A small class-conditioned image flow-matching model, trained from scratch.
Data: trained on histories of elementary cellular automata, time running down, 295000 training examples.
Rows from block 3 of a small class-conditioned image flow-matching model, named by matrix and row number. Rows with one number belong to one channel. Each number is 50 + 10 x the weight over its row's rms, rounded and kept within 0 to 99. All counts start at 0. After the name is the row's rms in percent of the matrix's.
Before each channel's rows are labels from the 100 images, of 14848 (inputs lightly noised), where the channel reaches its highest value: "strongest on" is what is common among them. Only what is clearly more common there than usual is listed. The data: histories of elementary cellular automata, time running down. In brackets: how many of the 100.
# convs0: first 3x3 conv (model.enc.1.1.convs.0.weight, 128x128x3x3, standardized in use, each kernel summed), inputs 0-127
# convs1: second 3x3 conv (model.enc.1.1.convs.1.weight, 128x128x3x3, standardized in use, transposed, each kernel summed), outputs 0-127

strongest on: 000 turns on (99); 100 turns on (78); 011 turns on (78); 001 turns on (77)
convs0.4 089:52 49 65 61 61 55 53 43 49 54 47 44 43 47 32 40 55 45 46 36 87 47 41 48 54 60 56 62 42 35 53 43 79 43 42 56 49 51 67 41 51 51 31 40 54 40 49 53 45 55 55 41 42 32 42 53 50 57 41 40 46 63 42 56 49 53 60 57 56 44 50 45 49 32 43 42 49 34 46 57 39 45 62 59 52 66 47 60 67 33 36 53 54 55 61 51 61 38 68 64 31 52 51 74 52 42 62 38 43 41 56 30 43 40 41 63 51 70 48 54 49 47 53 49 57 58 52 53
convs1.4 089:43 74 49 62 41 37 45 73 32 50 65 50 39 42 49 57 40 73 69 54 43 35 53 55 49 63 56 51 56 59 45 42 36 48 73 45 47 48 46 64 54 33 36 51 50 39 38 53 52 51 54 50 56 49 38 41 50 38 47 53 79 40 47 50 60 41 48 51 54 36 40 54 51 38 72 57 58 60 43 47 46 45 51 46 69 57 34 50 38 66 61 41 34 43 62 45 45 63 70 33 48 58 59 42 56 48 58 56 48 45 53 45 41 58 40 63 47 33 45 54 60 51 51 52 57 53 55 43

strongest on: 000 turns on (100); 001 turns on (89); 110 turns on (89); rule: rule 67 (29)
convs0.67 104:49 44 52 41 53 60 47 47 47 50 33 47 41 49 58 78 49 29 53 65 45 35 61 68 62 49 44 50 47 33 66 52 46 55 68 38 51 52 53 18 56 34 54 55 54 62 62 60 54 54 26 43 57 63 56 57 46 41 50 40 50 45 60 45 51 42 51 51 42 49 55 52 40 49 35 60 53 49 52 44 60 58 39 39 47 57 70 69 47 37 56 40 33 56 64 53 32 58 39 47 36 56 49 57 55 49 50 55 58 52 63 62 45 41 55 48 37 72 27 46 44 47 41 51 58 37 57 48
convs1.67 096:72 41 58 61 50 36 52 65 55 69 47 58 38 57 35 47 55 50 56 64 50 57 50 65 46 36 39 52 47 46 58 51 47 50 59 46 47 60 65 34 53 64 61 46 40 50 27 60 45 49 45 57 55 48 75 71 61 45 44 46 44 54 40 50 73 62 56 63 64 55 61 48 57 42 50 62 31 50 33 54 62 46 48 53 52 58 50 42 51 56 55 64 53 50 51 49 29 61 50 62 57 69 53 38 77 40 56 55 60 38 50 57 39 61 57 31 61 58 45 57 42 45 48 47 41 57 57 60

strongest on: 000 turns on (93); 101 turns on (80); rule: rule 97 (28)
convs0.68 100:53 49 36 54 42 44 49 54 45 56 38 47 45 63 61 52 46 63 60 56 37 57 42 31 59 48 46 61 40 39 60 48 38 51 56 38 79 41 39 44 60 40 61 67 61 57 42 62 63 48 58 51 41 51 58 55 48 57 41 45 49 48 59 34 59 46 51 51 61 34 61 44 63 50 46 76 47 42 39 53 59 64 48 46 72 50 30 69 48 46 31 44 46 54 50 49 61 49 46 42 54 35 38 25 55 55 57 53 59 52 44 70 50 36 67 51 49 35 42 46 41 37 35 49 67 52 41 56
convs1.68 097:54 69 37 63 54 47 53 42 58 36 52 53 73 47 55 47 66 38 51 41 41 46 55 53 63 40 41 53 45 55 56 51 37 36 61 47 62 42 42 37 45 44 57 71 48 53 58 40 50 65 61 52 50 57 65 42 46 53 54 57 52 41 64 54 35 62 34 57 73 36 47 50 44 29 39 57 40 58 42 57 53 64 66 61 42 34 53 58 55 58 51 41 54 65 43 43 59 43 42 59 53 34 39 60 45 47 68 35 51 57 47 74 55 52 50 49 50 40 56 54 40 31 33 48 46 36 67 44

strongest on: 111 turns on (100)
convs0.106 093:55 46 44 61 50 65 43 55 45 68 53 57 50 48 22 36 46 37 50 39 37 53 51 46 44 46 49 44 48 57 69 42 50 55 47 58 61 54 51 26 51 38 64 68 50 51 41 62 54 64 48 57 57 62 45 69 53 42 35 67 49 34 39 63 47 50 47 63 78 64 61 42 36 45 48 46 47 52 58 41 40 60 38 63 55 59 41 56 56 52 56 57 34 60 53 32 41 53 44 49 70 55 59 32 54 54 45 45 36 56 56 36 44 51 60 36 31 41 28 46 50 54 48 60 56 56 54 45
convs1.106 115:57 53 32 58 54 52 62 40 49 49 45 61 52 42 53 44 62 53 49 48 47 54 55 35 58 41 45 53 34 50 65 50 41 51 66 48 55 37 45 37 35 46 51 62 51 53 51 78 47 59 65 79 34 55 80 47 47 56 44 53 52 47 53 60 42 45 43 54 76 54 57 41 58 46 55 50 40 62 36 42 45 50 64 63 50 55 57 54 77 56 57 49 52 68 43 38 48 57 39 33 65 39 49 39 46 49 49 41 58 61 66 44 54 59 43 50 71 42 34 49 47 49 31 46 45 54 47 55

strongest on: 101 turns on (87); 011 turns on (81)
convs0.114 099:37 42 46 60 47 52 35 30 58 57 60 57 45 61 25 28 53 48 48 41 47 45 49 42 42 52 61 51 51 55 50 56 54 52 34 54 38 30 48 42 56 49 43 46 22 52 60 51 50 51 56 56 50 45 55 50 47 51 58 54 59 50 49 45 66 54 64 50 61 60 45 61 50 33 73 45 30 20 55 51 33 43 56 51 25 49 43 59 68 65 61 56 62 47 59 46 54 50 63 61 38 48 59 63 50 64 48 53 46 48 62 46 42 51 58 41 53 29 46 59 63 38 51 56 60 34 55 53
convs1.114 093:34 56 53 57 59 61 54 56 41 51 40 60 66 47 50 50 60 41 49 57 38 38 50 62 39 47 54 51 55 41 48 29 39 45 57 68 62 51 54 61 52 53 49 58 31 28 39 50 36 60 29 37 65 63 44 16 43 76 57 45 41 53 50 42 39 47 63 51 44 59 51 68 45 65 45 44 51 62 70 61 43 44 56 55 38 50 65 62 55 39 29 49 52 54 55 45 67 31 54 58 63 54 36 51 46 47 52 42 53 44 53 45 43 54 50 55 35 46 53 49 61 44 62 56 48 47 55 41

strongest on: 101 turns on (85); 100 turns on (82); 011 turns on (77)
convs0.23 093:58 49 51 50 30 54 39 46 66 61 66 68 50 63 44 41 47 69 40 50 36 59 42 25 42 52 60 53 44 39 54 44 59 49 53 56 49 52 45 36 44 61 43 59 50 50 30 47 53 49 48 54 45 33 46 53 40 59 64 49 39 35 54 57 55 60 67 39 56 39 69 38 49 49 55 52 34 19 60 38 51 58 64 52 52 55 31 49 59 70 50 57 52 63 62 34 48 38 46 50 77 62 50 48 52 59 50 60 50 47 38 39 39 40 49 52 50 31 41 54 44 60 48 47 58 61 54 49
convs1.23 061:63 67 52 33 54 31 57 35 67 38 40 60 54 58 51 40 63 40 57 58 66 60 56 49 59 45 40 68 45 43 61 55 47 52 66 44 79 46 29 53 37 29 40 55 50 45 48 45 37 34 62 47 58 66 61 48 51 66 40 46 42 43 56 37 30 56 58 51 54 38 65 53 46 48 60 51 51 55 40 54 58 66 43 55 61 39 48 46 64 50 40 55 66 45 59 49 48 45 64 48 61 39 45 50 52 60 49 47 41 46 53 47 45 51 52 61 67 46 39 52 58 67 60 60 36 48 69 53

strongest on: 111 turns on (89); dense start (58)
convs0.86 085:63 48 38 52 63 43 47 59 45 54 52 48 56 65 47 32 44 41 64 63 51 38 59 58 38 50 56 65 48 39 49 55 36 48 62 43 66 37 39 80 46 52 51 57 51 41 56 42 46 50 65 50 53 32 62 47 53 40 54 33 43 68 51 54 61 42 33 41 45 45 44 47 50 35 64 35 59 46 43 56 51 54 61 55 73 51 48 44 64 52 53 38 60 51 43 48 64 37 58 46 67 16 50 63 55 42 53 53 58 46 38 62 42 62 56 47 38 58 55 57 43 36 34 57 61 53 54 40
convs1.86 114:42 26 50 57 59 48 45 47 48 64 43 46 44 60 75 54 59 51 50 57 36 54 36 46 29 56 57 63 48 54 57 41 43 43 42 47 40 50 54 44 56 45 35 53 64 38 48 46 52 57 61 58 41 50 74 63 46 41 58 52 37 37 56 36 48 74 48 39 31 40 77 48 53 52 54 51 62 54 61 64 57 39 52 25 44 50 56 43 53 43 55 55 53 64 56 60 58 44 46 53 41 50 51 35 43 56 47 64 77 60 66 64 61 38 43 58 57 50 65 41 56 57 58 51 55 61 53 50

strongest on: 000 turns on (95); rule: rule 103 (26)
convs0.41 085:49 50 57 66 51 37 50 47 51 48 58 53 75 47 67 42 58 38 55 47 35 65 40 38 34 59 64 50 47 31 49 61 50 46 57 41 61 50 58 50 57 58 53 52 49 44 32 45 50 54 46 68 69 41 59 51 26 60 39 53 47 48 52 46 51 39 72 48 54 61 64 31 46 33 62 52 36 52 61 50 50 57 44 56 63 48 54 67 60 51 50 54 68 60 56 30 47 42 72 51 38 59 53 51 52 39 52 47 39 53 47 46 48 63 66 58 31 44 39 65 33 53 57 45 51 47 33 53
convs1.41 075:52 70 61 52 49 53 43 43 45 33 52 55 63 41 60 64 42 49 53 49 49 13 42 48 53 60 32 45 67 38 61 55 63 56 59 37 55 39 43 59 44 52 41 44 41 38 38 31 50 68 50 49 38 45 52 48 51 53 45 58 69 75 48 46 79 49 55 59 53 51 43 52 40 65 66 53 49 47 42 44 42 51 49 61 43 50 42 48 48 58 62 52 56 39 53 45 38 47 65 40 45 56 55 50 55 49 65 39 45 52 28 38 58 37 50 46 57 65 46 50 51 66 58 45 45 63 67 60

strongest on: 111 turns on (82)
convs0.57 091:66 30 50 56 70 36 50 41 53 49 54 43 36 50 39 46 68 61 34 59 70 48 43 55 51 45 49 45 54 59 41 23 56 46 52 57 39 53 54 44 48 46 37 43 47 43 56 50 45 77 44 61 49 63 56 44 38 71 49 70 44 60 58 58 44 47 40 52 38 48 61 51 59 56 61 52 43 38 59 61 48 57 62 47 44 49 55 69 55 48 50 55 22 56 51 66 43 45 63 60 35 57 48 53 37 55 49 42 46 43 64 34 63 47 41 33 63 68 51 44 57 59 41 55 52 54 60 42
convs1.57 106:59 69 40 67 38 74 48 60 50 43 46 45 61 74 57 58 51 58 40 45 58 58 55 50 49 81 54 56 55 60 61 50 62 57 41 73 62 34 59 54 56 59 48 50 54 44 56 55 49 51 53 48 52 38 62 43 39 47 48 57 42 59 39 68 55 52 54 47 52 48 54 51 64 68 46 48 23 60 73 47 53 55 58 52 41 66 52 51 46 54 60 43 51 50 49 53 66 42 57 42 51 57 55 76 47 66 39 40 45 43 56 50 39 41 47 44 66 52 43 70 52 46 65 54 53 64 37 60

strongest on: 101 turns on (83); 111 turns on (79); 000 turns on (79)
convs0.88 087:48 36 51 49 64 48 52 47 51 53 43 49 40 39 41 52 54 52 52 48 44 49 39 39 44 69 71 47 63 59 44 56 42 59 44 51 48 41 41 68 44 56 46 39 49 50 43 46 50 50 53 58 20 43 54 45 22 47 42 40 55 53 59 42 51 39 50 37 56 57 47 54 60 69 59 40 51 40 75 36 46 47 59 50 49 48 40 44 42 65 26 38 39 57 38 42 79 66 60 43 49 59 60 43 53 61 49 70 73 50 45 42 61 63 40 65 50 47 43 57 51 42 50 65 62 45 52 59
convs1.88 083:56 51 51 50 52 57 52 51 61 49 68 44 38 75 61 62 49 51 53 49 56 55 36 62 57 47 41 42 61 55 53 51 63 62 40 61 45 50 66 48 54 61 42 51 37 61 51 58 49 46 63 39 27 44 52 80 36 42 54 24 61 58 51 51 59 49 59 48 68 49 43 52 42 47 56 31 59 40 49 66 52 59 64 62 39 71 54 39 49 43 42 58 44 56 56 61 52 70 51 34 60 68 59 54 51 44 49 67 39 40 61 59 55 56 67 44 48 59 59 57 53 55 57 53 72 61 52 59

strongest on: 111 turns on (95); 101 turns on (92); 011 turns on (92); 110 turns on (91)
convs0.43 109:52 44 59 52 54 49 57 49 53 41 59 61 55 53 53 53 45 26 59 44 47 66 50 52 66 54 48 40 38 51 50 53 51 51 30 53 63 37 39 55 54 33 62 60 52 50 34 43 48 47 58 45 67 28 30 55 76 32 39 60 54 51 45 50 43 48 34 41 58 51 51 35 34 44 46 59 80 60 53 41 60 54 43 36 77 46 61 32 50 34 51 53 36 44 49 62 51 54 44 52 66 44 42 50 43 49 45 32 45 49 54 53 48 46 59 55 56 58 55 55 36 65 53 48 58 42 54 68
convs1.43 087:48 55 68 51 61 58 58 43 64 50 35 48 55 68 25 44 41 40 39 42 44 46 44 52 48 50 66 42 42 52 28 44 51 44 41 54 53 50 64 51 40 56 42 56 52 35 45 48 40 37 34 47 39 41 52 57 39 69 40 36 28 35 51 37 46 40 60 56 63 45 49 49 44 29 56 40 62 56 38 31 46 58 47 36 42 47 48 53 36 65 48 38 39 49 48 48 47 47 54 43 33 53 38 48 52 35 48 48 54 27 50 45 66 59 55 61 47 46 49 47 43 52 32 65 58 34 28 55

strongest on: 111 turns on (100); rule: rule 224 (28)
convs0.48 072:46 51 53 60 59 60 47 43 47 49 46 45 67 43 37 65 52 52 65 40 66 47 30 65 39 39 44 61 28 65 54 39 45 65 59 34 50 50 50 65 54 49 56 54 39 63 62 70 49 68 45 45 43 44 69 48 37 49 49 50 44 60 28 65 32 53 64 70 45 58 52 56 52 34 53 43 41 41 37 54 39 63 50 48 59 51 58 56 64 51 41 55 41 34 59 48 40 49 60 51 48 40 62 52 49 56 47 61 54 54 60 60 47 56 54 32 54 54 51 32 49 42 43 45 71 34 63 45
convs1.48 113:69 50 42 53 50 58 48 56 41 37 62 38 48 55 60 44 42 59 43 52 49 47 62 64 51 45 24 56 56 46 51 54 61 60 51 50 52 55 49 58 70 52 47 46 69 77 50 33 51 48 68 64 51 40 38 40 49 34 39 45 58 55 24 65 54 43 57 49 42 64 58 59 74 48 44 52 55 57 59 57 49 44 51 59 58 53 40 52 56 40 44 56 52 67 70 58 58 50 47 43 46 51 41 49 49 51 51 43 55 57 45 59 39 53 54 57 32 50 71 44 40 78 57 62 37 67 31 53